config.yaml
arch: "vit"
norm: "layernorm"
expert_mlp_ratio: 1
layers: 6
Rows from expert 6 of block 3, named by matrix and row number. Rows with one number belong to one neuron. Each number is 500 + 40 x the weight over its row's rms, rounded and kept within 0 to 999. All counts start at 0. Numbers have three digits each. After the name is the row's rms in percent of the matrix's.
# up: expert up (model.blocks.3.mlp.up, 32x192x192), inputs 64-127
# down: expert down (model.blocks.3.mlp.down, 32x192x192, transposed), outputs 64-127
up.45 136:460538529529437508543465512555456498488522496521524540519490473548487529526482552486493506421495421509444416451503524511437461544486400526500548533459480497516523440526485473460553473477532474
down.45 122:500599569512465501505502519500585546502452491492458502532488490466519490520497478492410536499448541470497491487522567445555517521511509501448527532472462413469579520577509514456537413480435528
up.46 096:469547489466456531467413435512465456442501537561560450540499546533502460487500537499465450404465496485461439508514533503479442530471405517515554466500515472470553459496505442459561509506493403
down.46 077:488576560499373461571559445499482549565576574487509493496480483508499517531428537449463497480514513449468526433485558537469496512533469486504573452477480490500546488561496582486512447473469505
up.47 124:461519506487467537487434471496479473492499493574562460509486459490479462494492519514465473463493474522496464526576560508465466546494374450513510489484489514477486495504501456496588531522519384
down.47 118:434513539507415476533621463544490598553573515511561453511420524535488557522515547434496488509544473497423527417460514497461466518502545504484539515486513521557502481549527558524479456512472514
up.48 088:505508503468491517447467471476483499472468515540547445492524498468523452515499510516490467482487552520513481544572517500517496535508398423532518459502493531500495503495518491503585510534516373
down.48 093:447477481476450484464583411541519560561621503524550454490429549533496521492494553400511471458543477505449537437436463513415485519463500535516557515498503581527466467514524566523484466540505483
up.49 093:471485521570473472560432523475453504509508474514523509475475422533479553532477544503503505509527402597441511447550534518445479539508403439482484531476476559503427500568490465533503481482584449
down.49 089:447491523523428500468513553527567502510470449535523459489521495496467529528518505546390507530484533512461455478566528481512499508494501492498466542481476527511498472541587496530541516507510460
up.50 084:529528500479456551459437464502498471440458525552553456514514479484504442491499530560477475461493530523521479532576537500486469524492388466529541438492500526480520500480511437499569511522514385
down.50 081:447489513471442457524567434542488568587606515518546470502453524543470566501512550430506492495554497487413535430449513534436505528470510521522539521491496552554497478522528544506490458484475496
up.51 107:477496501473465534484427514492501452515500477544549455496505444465496472508511492531453487495475503572517478550569605522489511534478414417519459478491482522452475536525528465490568528529534369
down.51 110:452467486514429463546605478540478568559573506520546502512455530536491565527533538430530506489543510518445545428435454524479460512505546506483497510502517562568461468525551524536435490553521500
up.52 119:468542497533446519513417501519464466500517531537557518528501443508487500500505523542500497455477455542458451461529528529454451548499408456509509506499498509512501443525469444485555489489549401
down.52 104:499535542500409471508582477530539597502531512512506429472438493488536530509502520467434498508505540486436498468482532460488494529524520506496545517470475484505543474555557488499471434502464524
up.53 054:532487486463492469459449433488501499474454519513542450484490461463522455464526546542509456552476449529450532544617494473504512535461421434508468483504512590506459505481489488537533513516576421
down.53 049:493496474479446476407564467543504526568563512539542454499525507522439457503489543456466470475502518524520516512535524512414547484393506480552487508504496535533544479505568520523547511519500456
up.54 106:502470497488480535431464420500475471461496542555518457525505532526510469507496535508449431442464479492539488490557481508492450522507378525504565459513493495500512498485511486488567497514513449
down.54 088:425585540468393469467542496484428557561592548488549480525445498483518541505433544418508475526523543455442524449458551533466521513477500488478564460530496483480568492538511583493502470458440492
up.55 136:479511520512462511509438523522485472522500476555554489515482439463480482506502504523466515508476494549498448496565580518456487551479417398499472497487467540476485496547483464508599539506532358
down.55 137:428486532502452473532605485579547595520570523499563466492415522522489556541539530417483486492535511527443515425474489510464479529513532508459491518494521530554478464531529520535439450540487502
up.56 070:526474458451548492459472501431545527514504524489512489508509529509532451480533442525492463526482462507500539562484467536509593471523567609521513442529521491510573493445530549501472514535505559
down.56 076:518432495478424551490482455491378464514543490491471557476469523469485486475431520443610529463520481477504507501476501551409568441481459486532498503531535562426454549553507518484479508457481481
up.57 047:528470457444520518458493409504586539458479536465463455501493583519526452507529500526449423486476519513508444536503462516514516503503458618541597534472466442539565495436509465478516495504465515
down.57 053:529518526517362564556481469559426460454451492428491549454454516447549509484453487504518514532485554529526497480442491536472551487496502451444539399551535424507496513510478469538490508429473501
up.58 070:535496475448526520450529546428520497562524525517546452522521527478548437486489487524513472509493540535533540551483505531576490454543567571519481485573504488503593516460533555515519500538483525
down.58 075:549435500453451526513447469487459444538569528497484503465471486475507457448495539421594496429563464478482486517438473551438547465454457555538484476514533535418465542507489547491452540528559538
up.59 094:495421491481505537414475455513496502448521494539485496472489540515474489539500526497450459415463449505560462475585440533455487454485426601522537494475515503482516555470542498454508518520482545
down.59 105:479541525510424518496436565423411464511508503444523509517507496470521503492480505538590504573508513454535533514493512574535536483511537450496521402546562442510543490517493524496514549438474519
up.60 063:476514488487534527457398558490548512486407483518530462481495502470525413454541450512528506536483463533556485551503499474507530490453532501519469461488543502473545495450531466512474539533528457
down.60 066:550515491503474530496473453480428487586547491524440492487477513491505507468456482469543547464543475500533505543485534507476527440475493507545520504548519495482532509494531519441538549502488475
up.61 125:475502507506448518515437512498484497540482472556554469497491432455495497512490510521482500518483496559494458509568595512465537536495412394498486501491477556470472515539496488528585535521539354
down.61 127:431456509512429482514600466583510576536545502526554469495437505536486546524548550435493494495538497535440539434469474523464453505509525509489498516515535555535451455500527527541450457557515495
up.62 077:502550512479451493470445504529534495493448489546523466500535477444506412480509495566461483512444542519530469554558558462506547536477467413528466468469466548469478525491502478484604502551553384
down.62 080:471497455476483458499563426566493560572584493548514501500447552532445506489525531419499504437516460532465556465447441529432506489464494544548528539504531571530453456505535522507473514509485473
up.63 065:486473482469489474403470484499547552464475498509528494519530568504523454509501506579446457484455488492547495519496452452504487504510540640515549444476507454530584466471514485469504494518494543
down.63 072:524521530472397557505453459503407456465534533477498550513484521505518497513432516429564511492522521469504484509489497581460529469515490494503579436551548491449498533540506547455498527414488502
up.64 084:471464517555461449551470515464447512511515482514517503480469414506494579530478559512499487535526415559447542487575511508461485537516412438502479557479474598503410513543483499564505499483591435
down.64 081:424479516509415518493550529505552529501488451566517473502520509526471499514514541559468483557487516524505472468557544484503484518496507493532469538462503561544503460520564498556537500517529436
up.65 151:536510502534543502524450496482518489472535496439462606434482474502528524501516489460549524534508495526524554458482456583453498469498515495466484412488560481495443503508452451518430510486497564
down.65 159:531514561568510467555457566400463492525498507440484473487468412476564508522483479514533534545488502476507538493487489478558543543531512472451431464496504508504476536543432546498500485487527548
up.66 098:533510520516498487534525466590497549418436487509420526440490488483427476543495533430506524452479511467492466533532505526479547495439407461513509485430499513458452523540489452464478450509537471
down.66 098:473638492495509513488504514521523560496484516477462508505515504543527512475553470518487512488494463502477466535486518464533465573493492578514566560473534407514595477456454447477527498509395536
up.67 131:505530520482481515500477557449492451548484479525544451540523462443516480522470462530474516546469571522531478535539591487559503537535499406492455521552448512480533519536525518491575528507510421
down.67 144:490405455488516449481537457575538535492561527508552467464450516518482497476533555450522495473561487534475536452479420535493474507481515546494479515540547559528455469449530515534416518565546503
up.68 080:480500529555460478537421541491481503511478474506498528481527396471518551518500529491530520548513439562464481488571546516467545512519420401468484499457495561460408547562502452507492507477594429
down.68 080:421527507557451487531520569504581548517465480520528426513505461524437546529514520541434523534498500545513495452557533447536478526526532499468454568499505505568547477496550497530520494529506487
up.69 107:503423469505521444453533491502550549469498505490486575450497571513500511492496544545483448504506459465554555487488365495500565478487546639515548477500499495556503494461521496524438494507486562
down.69 121:464567486510473505549524480469380490558584493469525522537484553530493560484537503467599519487544482500489518513430498561458517465504515479529526510516558476531467465509442557508519506497469507
up.70 097:501538490522465487526447471515485472483463551552522515541528510504451454468506535582478469461486450501478467465518490464493452556505410473537526521492487495518522441495487468504585496489556394
down.70 091:456588556482478459515575461546534587515560505496508469516467509502504523542479503430439483484481493461445484449461570464437495506526517503506563509458470441515548462559559540492503437483400516
up.71 073:478548521527417486516409522507506474463443483509510520512529446488518461494488506532518503510484504526468444514540524500493500525468449405481434474480477537475466475525460451494528513495594385
down.71 068:495546516504489496557580450597547541526559519537508446538469526543450524522517502472448504429526486506472475508490467502437487478495499550543568527452494505495496463490515509512522480534493500
up.72 153:510470476489509474486466495482530512512526532458505566518504558533543509438499529557525473542522473453509573495438394514501518484491578603505549455531530481537535477457502526521439540472454566
down.72 157:433453462498505491531534467514415473545547515496538507493480511519454551513518520466561508480544469531472509477452420574441475474477523496528471527508534559552443456477428512500472496505561463
up.73 120:525472472481509466469490496469548520507527526458500576541518560535542506435521529551508472521516505466515556523432399535530525511493579622492548464549527479531529482451501515510444514498476590
down.73 124:445469472517485509553540482504408470562583508467515493487487502540474544510503525456558523478547495533473505484445457570446484474493513489509462530501541564560454467501407542511452487517550487
up.74 111:463544492533434516524436499503493456473509530535570511532484472531493490488485548519485503448490452524479425473548525505472437542487411490517521491486497510509511451524471454475562499503535423
down.74 093:467544583512398493513592456541517594515552528488482451502432495493539524507477534470451485467506530473462476448468538465493479514532520538477553506458479445534515476540546518474470429508454491
up.75 130:510489488511534491480506496497523547511516553455492597489511546497549494431543506527531485551497488488488556504427431501522519508510560579492549469526528463542527480463489477516431512506431591
down.75 122:461492516527554503585504511420423468568546481463524491493479442486506523504489485470544535506512482508472516484493461517518481494499506475487428500510509566516433503507389541502486508504576493
up.76 067:528529496512457497552483487586506483435431510505430563474519436440446509524500526425500500502497528483504452513533536484511514500423420449509461463505530502442445526551484444429505515526584458
down.76 069:491639491523545482553539518551511581487487518517506461574495488534495489476534486540466463442519473509469481506513495421589480585484517536515549560457503419553587469440487496507512453507449532
up.77 077:503518522574494470532454521545469526477453472533504551418513432481485517500498520484539533531518499574450500491513533521448522546467441405485467499446518567468389500565472454485479484479570438
down.77 082:425551504512496504535561585538579570505468481499525451517485446530497536523553518535430503510511495501470494470527520410551482562508530483518492594467460485567553483507493479550530462519497508
up.78 124:511457473480533454451483500486535527500514539475497565525512560530538513461514527548507474532507445465518571514439349509495535465492567592518538453513528491547528476455494532533449519483472578
down.78 131:437481473500462502527565454510409480552565505510512530479514545546443561519500513467583503487551482533492513493468470575436486456473530492536518547512537534568431453482441532507512503503528443
up.79 115:482526519471500513509558536454467488554500487567550418559534503483496486521468520498480503490502564483503492510490561454575496496550515477502486535556459525477524490518521587484550507520514451
down.79 124:519432419438487477500480467562510498486547557512535488488495547555476465447581574480515473421570463517472505515479392555468474482454502572547517498541547546500474474423452481514425526535552510
up.80 166:499493480532531494488477515503509542497524543434508595483498534515548507448528497529537496551507484500492555474434446491500502517510568582497531470524547469565529466492498484490428523473436580
down.80 161:478500515515555470594480504450463479573545495492506490489459457508507549541481484477526566502512487519481510484484463517505489502489491478481437489509515572509451529499374551513501503506596515
up.81 067:464485481465511447434534496466515568487497510546490456517495561506494458501488532546455442523479468470548563483500450453509531464520556623499497467527479478548603445454531533469502502506482506
down.81 071:511556516461423530502492414551418464517556496507464560497491564497502508473445532405565464478499494483496487511443526560427515485473483520514535449548564518439490522515454551453503527447458514
up.82 043:552549481460523499513476554483554436544440497462557479531490478457566415433549475559463461595472481498518558517466474452506458522517580463498456480488508485511539483491533519563471518547548502
down.82 046:512480563544592507523530450502474470635557443533489458503466492472472517525457454482468565425512480528493472486484500548403546442479527516584474467541509544497481546514576551493548538506523449
up.83 094:555448497484497530483504451473553513464531427507435519447509494490542490521485490446480494453494466515528513532556488627423514417462424524528518473452534521459467532479510485531482526556495510
down.83 101:481493520536431514490443571461407477501489491469527520506501495457527543490488469527594495566499521519588500508473515518529560458503553476469477481573557445556517508503523490512496551471490514
up.84 033:586514528541458538462527517504431451555539484534513447525507479506538530500488533470480488507547515556519508483517559586523461465524445529520517465556539524488452515529456503492563492506504590
down.84 037:452470473512504454481508520476472511499477500469523441406509503499463477512577512501519523536478479540493511566524413454459477519524466527459477495455515544548447520501458456544425506526570547
up.85 099:489483492446478532438480415489500487470483529541540435495509501501494450485506529503458468413486478529492509519586507511504478543462395501535533459495513520460514510474510443490553496521500451
down.85 082:421520556489426485525591463508485561560611531524545471500413537495538569491436536445496446507521494444422572419426562498492506521509526500503536471524490513539542473533532576503495471448436498
up.86 075:504454493518454477475418470500481492475451507554531455490471446495488481493517525535494466501518467526479509503565505482476482533474382418502500493483505566468450517500491434541552499500574403
down.86 076:425489517484465481473597463532542569554566510566541460513455565528484475500479519457430470482494518512470525472519520487496502512492489509543542550471490535507516439512586533519518491503506452
up.87 057:477523529496438437497443515551521503398393519517523494508514457447511446483497537527477495533468546455551467475514534418512484521479513462471459431497497523489478493485506479469477510463555413
down.87 060:484595507461556461510522421560513543540548527534500432486446538518513529489478522414462489408528475484457503488472511492447491510475518566512549522531495451496598473475538515434521475494448502
up.88 106:549469493503486508499479491530508493443488433506481486452463479487480505550490550424496503446483467543516473549601509613453491453464374490503491441472493548446436578505497466493476495547557494
down.88 104:477564489556443514476465579475473516518482536477489504514486496508553505471493457567529473540504491504540496524498527477572491516504554532475515515524552397547584499482544480487508513476454526
up.89 103:564493512496536521505453436471542483459541476469426581468495526492521490518497489459490510475505503505527502494530480605418499411471459470499523405450561488458456485488467476515482493489481547
down.89 113:508525532542473474507452558439440497490462504429462501466481446443566511456507429508583512567490499514530535504484506504568529493533522483466466472526548476532490533539479503495501543464502540
up.90 087:501444514515506537515443557456470493628594480470577459509502438497521522475521509524501526551566430569465536490532541534537498526539546477508489551556453545466471548521534525588465531504479529
down.90 089:480364500542473498485457580439501440559481457515511542497541447497459514542482508530505532525539493530485499474571464526508527509520519483518393539522474588516460506506553494514476530537591464
up.91 074:513538525533445519543484516558501469416412466511460497447520460452455466522499525453525500469484480471478446537571519498471503472430412470513476470463522540439435521535503447430467503489576460
down.91 075:506601467496533522521514528578539588466483516508481447482479516537548508475527458515475491463511459511467489513502478434555480542504497578504570557491480425536563468439510485472529480489418527
up.92 049:512454505563509404559412482493460477527502474495493535460450469525502551499523505580453509580500437566488547443597495487475509518535468418445484547509486597519414546525497459597465474492561499
down.92 056:439529508496483484487526574436501524516467437512508446541479496523468556556528501545454497538484540501550513482550525476482504482518515487491546528507491500516486483467574538516543510504464444
up.93 084:535443473463509538448529411511575528418512469484452525483480563513545470501487489490490451471452465522539470506517443544426490421458481581524564485467527460518522487455518471495493530490480544
down.93 091:483504494556426503511503510440373482502514506449519500491484512491503544484497479494601482549516536511534527498470486548494480450489563463462509502556547480565461466520484520528505512463489486
up.94 107:583495496519525520520485462489540480439530461463418571462490485512505492518498482448521520486515516507546506502516467610447487439459443433505472423448551492453403506496451473529470480518511524
down.94 107:523531549545497493489446546437439522513464513439461457481472454436565506479513431514563486533508507532550501495470513480535526533526536490471484438531538441515513512516472492493493516467499541
up.95 135:546493470463526500496496464488558536494548498451470598529513566519542505459521522519499490522524469480506529498434430516509526472498562596511547445525549469502539483465464498493451512476445595
down.95 139:462489512538456484574532505498405498541571475466523489478468484504479548492526485462571531522531510530473514466452475510475515497491527449482455533520537558554415483525421553509479494476563496
up.96 070:566481466471524517459476456428538486452478447523481502507507505496541496515485480443529476469484499530541487567562544592505519370486415501496502410506566478416484537453551465497465532517489537
down.96 064:541510511486384539490479519478405498465488521489480464499471494465522499534477496441546476485514522495580500522500478515495577497481512489509560447508536484505465518533578506484494504425501497
up.97 055:494503518514502514518535495438452516589609469477487488495492456554483570513477546521477525467549420554408500469543529590423522512531476484494496571503447507515510539512497545540501490461456508
down.97 058:487430500483399557503459550460537440468417523535519501477557434479416499496526527587479494545541521531518462497554504516463514491520499442467431534540510526527446555512455488539445541505575508
up.98 097:472487518551460482557438546494479464525491473506519520498490399486508534503490544505505522548507461573438486464543551524452519544521449400488461515484492556510390513576458438532509494515590454
down.98 099:439463498553466507498569553521598526527464479536544462492512452523455528515544530519448505531487505529479478477543490462524477515521517508496459577466484547542471481507555482532509436528543478
up.99 073:465459513533476442514469519485466520524494471526497516473497437493444541528463522503528525549528418523447539491564531497484490539503464395479455568447479600515413520540490497568516498460596451
down.99 077:443474488557478492485532522511595536507436461565540528502522513547450515497494506568427499543475510523491483490551525444526483534488541482488470559480503512516489457523549480539530509526490461
up.100 082:481548509493473524470548543546543521495458490539475488508511544432554465479487444532517457576461537517537462519447534491536520513472562427511510469506519429509516477488589467473504529503456424
down.100 080:569513472512603421554443471578540506592574477465524509498421505523502478508477496468519566464513493501498538507496447548511532498515553541479491470555513550483482475491469531471468505586539518
up.101 150:541509500520536520516458494491533519479519495403465611467498513499549511476530496479539508539508483516519560474459461560465505480500545513483517419498565464483508509504462453498438512484461578
down.101 148:499508550577525448573466549414450483554517502434495483460469419469545527503500464512536553534484516484489543481498484506571508532539515465461423472514494530512476532523420561502489488494552535
up.102 047:529479489537519596458418526460537489559486533463570482501511495501557461389499465551535465518518502561528541531473504557563501503536579531548480480539539488460491562475536515550427521594478545
down.102 049:553411540533532494481465522438446481657550489463488504474478480483501544556488466459519528466531495525407505482456497534467533488539548468527450520502499566487475543553520546478491474550454555
up.103 132:481509523529470501532440541458487462568497480523568472515507415458514484511476478560500529562460517532503482487542591503495514548521451384488441529523471543482470497562478500519581546515559396
down.103 129:483406501502442469471583479557538573459526496497546456459447512506485518496531519475485460512544494554464532454478468485475463504517537507490479523504524538543465467488583480533425462560527502
up.104 116:528500515453489568488500522480518472550513484542549433524541470454519462523487481509479480495476584531540461524531585501569526511518473434519474511523451497464513536537520532473551503528510409
down.104 129:480386439483477463522549454571499529537566518501551487460445506547471496492543568449551482473575484526479533469475416565447480491456513534506479496535548583525445482468483496546418516556572497
up.105 069:498443519547476463497434537438507500522496446495538504505509414502521521501501545542517505573516440569545535505562539487515525541546515390483435505488487563452413525538510482601451519512582448
down.105 069:426469517516486486485530550462500512527502481558551444512469461519440547566554534538452514558496500511474504481551472493479466517498503482479465526518483542514458509514540521535523508570544493
up.106 148:504467469503509460470479496471523517513518551473492573516512562536531507429496529553509482529523472459501568499444378508504528494489578631509535456542530478551536488457512520514449520471474553
down.106 167:445489458497501512526523462510407469541574512496519511500486525552468542502504514459563507462562472535481509481440433562437477479479519508527492526525562552553463463465411535502474514497550469
up.107 129:531501478524533491496506479510549552510537532433495602504500569505543506420549497546521498533516484500498533484429453501513513497493575584500540472519532464535532468473483487497435523464435599
down.107 123:459503506528516489552523523451424466556543465475504493475479445498512543513508497485528531521519501518465513484478459506508495491505509450486449495501494579546433494508383551503474491504578487
up.108 086:567479463500483515527527438516557533419505464499434561499517541524527483462523518480508481477503503535511496527484428595490497426440480523550544441471519495498450504451412454525465471521522535
down.108 083:468541457581454500528527541462424494534495514459495511495494526492523550496531431503577472505548485563496504507449482525521489499495521513527538543507573449538487482497472481520471496481481488
up.109 119:486509482529446517524417541475485454560491489546562523514500421456518468494519490566508521554477496549518464497560572517485519539519461391499446515507500532477474508551458471515585560514565399
down.109 114:479428488522438442512573481534543576510552495497529445464451502520492517502533521449495487502531487541443531466447493511466454510510562527472496522504508525544452464506583498536430463562513491
up.110 070:455518507465508480452523503537543505428456508566531469528504544486528483500507538535433443458461521464544507498526466436542454531521539597499511488513473455522576473468528524452543515490502488
down.110 082:524574506436473505481485476525445493486521527489542524509446563512536457466467541418527482446527500447490541522449509554454533512484467544490589442539522440438573545488481563465463535449434549
up.111 074:464515504519449435537477506507459515473465495546499501504494443484466480491503519529525483548499444462497524514538490444500490513460419408498474538482491576524479482495498505543539481461575406
down.111 073:459538512447530475478575463556564570529496479545497476499502557514469513485497474455417477493512482486465501512547551465450497495476508521519531530464478489475562463511557492519546474514451452
up.112 117:590506480498513500505502441501570495472528481456417572492509517523530490488514491448527495499527525492538516518485464587466493411441479486517497404471574476458437495476449481516463503508496540
down.112 112:492519540577487476548462532437421477534516503429495500468457460454556538469537454495573532548505500517500533488437491504554530517525544482476457489536543479531486512523435499501479501491503525
up.113 129:484508501531465532497431504489479475502510521526555501531483454501490474485506513519472492468472457552509450486552540518456469556507389440510504492476502522499503499525487441491584525503522388
down.113 115:446491566496404463514620484505487602513569507504552446498429504511527565514492533425477484523507499485444516429446524472486446519525556512473538506501496500564520464535540522539469428498447508
up.114 093:515450488469536462459491490464539521518527503478495573522505544523547503459496510542485486547490444472526587506457383531491548465526549602519518463509512491543570469461498528536450525480486551
down.114 090:458474481492442507507538449530389446586566503518524540494511529512441538494499496456581506482553494535498478482479481559390491424448485453548505511493549555534413466514507530491498486474515442
up.115 112:485507483525456534500433491490461460496493543536560475511500463518483477477509519548469482448499431543492472494560526492461458565515388472512507494487515535479513492499486424491583506506530411
down.115 097:465528554512422479520616487507501599528566526508532450513448527492496524500468529432474475494515532459428513430455535467474468539521543514467549519484483494535541485549552545514479447498458520
up.116 077:531469476487503556453497419517552537432520508510488530561501561516495488489490488493449465439456488494542427488498454525449481456468464613517587476497526442512565470485534458478499505490449559
down.116 083:474539525540392548549521542444370472480462536454510494512489506471529546508471494502560483558494554503538508467467501558505486486544545477451492472546556480543475502534460504518508516452511517
up.117 048:465562510489484470526454528503526500467383485517502513539506479499488426461491525551491534537481539464538465469535518433518496536511496504455423501539464591490510481539499512530478479489572456
down.117 053:465594507440554463529565468562531571557574506498537521536447540561520509441474545440489503421505470532477496440471515501446488471474494567511548528510482469489562451488527557494534506530459523
up.118 047:548481506534473532492463486474519485469545458490463529474470470486504494531500524470496517483504469556530474542583574565506514463457420434519525488482547490447414536525503393533461480526488480
down.118 044:451502477536490529535539554514466478475412467459507415471472479474522544467535466529475488561488543496526510480511467416584496497520593485464521474524441447594544466472500457563556514451488479
up.119 090:512500502506492519520406500462469479481498514507569479492492444518499486504491508510493490495487444577498513491593524517481474570511387419510488464497518556461452543515497448529532526501560380
down.119 080:426466534487441500478585477557527532543560491526559421491451490511500533509490553445442458487527512491450521427507518453445459508499500503492511544491474557543527458511561549511476436491481482
up.120 085:517515485457479517448475426512504464423475533548534440506525523494500410499531513554473459437465501511529475534582520484498468513483390498509526443501516493443526476446535456468558493513517422
down.120 079:455563534500443444518581429515424573573621517534539462520421547500490539541436509449516457490542488462446541402443508540446515513506523483520541462491525512521497491534532588471512475461451506
up.121 102:485533498483461528487434502489500459480499515551555493516500455487498459487485492520452477484471492551489449509572564513454503540491417424514508470489500524481488465498508425497580508510522368
down.121 101:453505526482455452530620459538534586567580500517549457512430534518485535521528558410491506472544497490450511436446464509451438530472516498493522514511514532519477481538524550548458443526500505
up.122 104:501508499472461558481476502497503467512516476544539440506505453460507478515493478513475488497484517557531454516558598521473513514496424403518485479491482508442500506532532483483581518533520385
down.122 112:443457489481440456529583465547497546561571519501542488488459512544474520514537562457528494485551480522468534454461445551439483504488502525508523523514525579519417468509474526556446487579539495
up.123 076:533464492476497552443473426479538504413522461524478473493481523505539490556514526452443478412459445535534432522599499568471474456487395569530540471472486470454505534468510456496497502511499540
down.123 079:486535490515372555458484559468413481445451518465505529519496492493534509505467479499547453573491550478576511489502516530534495493497559474455524436539566404515521497508518475521514559441497528
up.124 086:509468532501476539514461553405452469611582489538561446512525439517538539495491531520500535514560500561468525493515572512540497522549500455504453541559495544473460534519543560551501535512512485
down.124 087:484381455499468511479485526477523462513482467517554437480519464521454493485528565546503527523545497540447499485530406501507497529467489532510410521514533603495454497458511502543430524521599527
up.125 087:512495456485495525466519560456539479584511481487543453490506494488554441459518474552510486570528479558483510531501513516600510486504584514525502504566504473474538510476564480569487556561485510
down.125 090:554405474536550502490408538479474415582537463527507552469505466485447486479483504480569557469532489527496470528504487518497587476472509537534428514552518566494483550474510517459469556543575496
up.126 080:522486516557497507502489482492521482470469462493449536454477464463478502543513515408506514463495494532497468522571541609454489465438391422482528445435517516431406513525514424474467497509548480
down.126 077:488578508550467517482475559494485533473448486464499470506476446497550524494501429540510497553478517519533448531529542435576495543536561502455509503499536440548575486479519480489536475465459519
up.127 115:513412504473505498455488489530496489448508479500479499407441476509477504562488536436459506432499450508534495518588472584437535472479418493527510472439505543471439579505531501518469477535568500
down.127 109:477565516522466479485441563415456490521518504461520499519501480474532524479476457557513507545485493485514525525502533472589528539506536510460512468546550411536574491480491523468530555482428508
up.128 078:499462541523511518512455527449503505523584461489506506476474424519508574548512527471518528495523427592485506450576541568468500516522423441470501524467501510430444538534516444534486494511506493
down.128 083:449459508516402513477502614477500453472434463495562425494499450476509524506495495529507467591478551515539476467553499486524488518541529492461435509491485514565475493504533493559507509488529502
up.129 178:546514491528538509516455507497532516470509502423467590452496500495548496476513493467549505537509487524531566449465457548471491488499545513467497415501570463500479503513481446498415518491457572
down.129 176:519517539558549471559464550425450451550517503463497497474472419462530520511477461512534543537498510499503537498492483486566522540529508479434418466510509538499471545510427561509497506506546558
up.130 059:483527517519452482556488517552452517447425492549475542500520436482449496518471529498547492511503466491478448481486504523461500510456413420498504461429522544512440463555495464447518487473586393
down.130 057:447577482486514497513541507575614577527533525542517462484509457578474509501566503484481490464543461502428472520546536467520465515510512534524550555480475475544541440492512459518521427553510523
up.131 113:468538483493417526503459479516469470473499532565551493539494487530485470487490530530478479427477455496477447478535530515464459524484406485541539515475503501518530443491500461470553520491524388
down.131 103:479558568479378489519577468527519585535555529507509455484465530493511528514510532408442491463519507465452487437447553473436496503509507506508578505465473472493544495557519519489472410493454501
up.132 108:526432459479495473450544480505552557460534506496502567509491561524520503486496526521474442489470461486532545487475395511506544465501551654511558483522525490540541508450495522542444531503482563
down.132 130:441533471500449514538515484498397490538581521499537505518512562527453555496512517471594509489564488523487509486433501560464489455474543494524513521537555517552442463512450544525489519490496484
up.133 077:535498480480487537479496423470560544453517426527474525483490513510525484539506495449481474427454466543534435521577473588444504431465423561525522432445504483468512523467493454513483516537503519
down.133 078:492525476527368560485492528468416457489472490477487498490539512495505520479485446507582496542513525500578481536467505534499551462501518502508537484518576410554494503504541443529489500496508474
up.134 073:534529504545455485553480514561514519443441469551471537448466459487438482498476497510536521510480498498491437518550560498475554543453433410500460514451520535467436495552486444465499506491595444
down.134 075:436567472517554478531539525535590587498447492530514501505512507535487516504532479531450551498537480514484480489525507452547476542452543530511514598497483423569572462507507466504552473557453480
up.135 116:468505501485475524477437476512472467478512498571559442514484453504498462496509526513451485443487457547496470502571532517477483540469390437506515481472489538467498505502501458520574512529528389
down.135 102:418487525481382478516607454534485599547575556525541471489442540502498549510506556437500481491546480502436544419418526492465485538504534503481529521483495501533517477526527547524464453515465478
up.136 087:475451545538469471539439547444460482536517456493540515474475409505523552501500523532505514568539458569490547472553546502496512565533503382485466532481497559482416520566503476576498499507531430
down.136 095:431456505559491472501545567494557489560471471540546455492501438502456543545526510546450519564520532536485488454559502482506486513520518496499456554509483571548472510509557493538517526558559481
up.137 057:521523478516457443503433440547568502394387502494483483545513523500438453460515505558453504492475491485526483505560493456515464530459463483505519469493491502455524444498516420524500512471532441
down.137 060:459594523479519457532543466531469509526582465523532493550449544520532488546408491424490478484517502467508535446510524456481492447518545516506591464515464471528562488561545569481529493468417463
up.138 102:485526551513472519514479480559471511445481479517460539469475474505464535554489544416511504440485455495436426501546523572422503519467373497502530501419486523462483496535467445456514462481532465
down.138 089:483636521551474534499484565498552508493457516485492495523501452522518502493511474535469529503475501498517448530534537449558508527504527561453540535498488430510565508515474470444554506517446537
up.139 099:512550518556476450517512488562501518433427510542456532460495462474470492524508509497528522497481503496483465496527526468472552534456434430492484518438521525472432505529501495440506492497584446
down.139 103:495590489492514505491556492541584596490511534510507440533475505566500488492550532489438501473514460510460476496497486439518462570493490572518566591462492427537589466462491452471513443541449526
up.140 133:518480467487513479487497479493550529497530522458500582535527568538539496442522529541492496517522486475521545494434407509519530480497577632488558469532518475530555470462483514526444509474453596
down.140 140:429499487504462496545537492495407481540567496480526499497476501525476565522517508433561535501550517528477509469417472540432470461483527487508470548491526553533438471530402545525479494495551475
up.141 049:519497486502521482434488425514544465432458497507511488504468518530478445503514534512435453443440547478523450521526470464484463529497491596470566431473489465507581455445536429475526544507502531
down.141 056:517632550496461528514483504481420513460466520445500504538480475465575492537424473474552501515459538464529512466488487534504484500559514469471530398571540414436538517515508500459515531441409483
up.142 082:464565505481456501508445524563531469438378478558523477508512483455484435477495511560492511519462495473523469512546543424514500527463495468504440529511495511473513506502494482482545529500584401
down.142 081:486551505481496470517526452564526560556602509507505500506466549527500487488497531461504540402529447530444488468464498506464496522466482551557591528485517486480565475468543500465502524491449497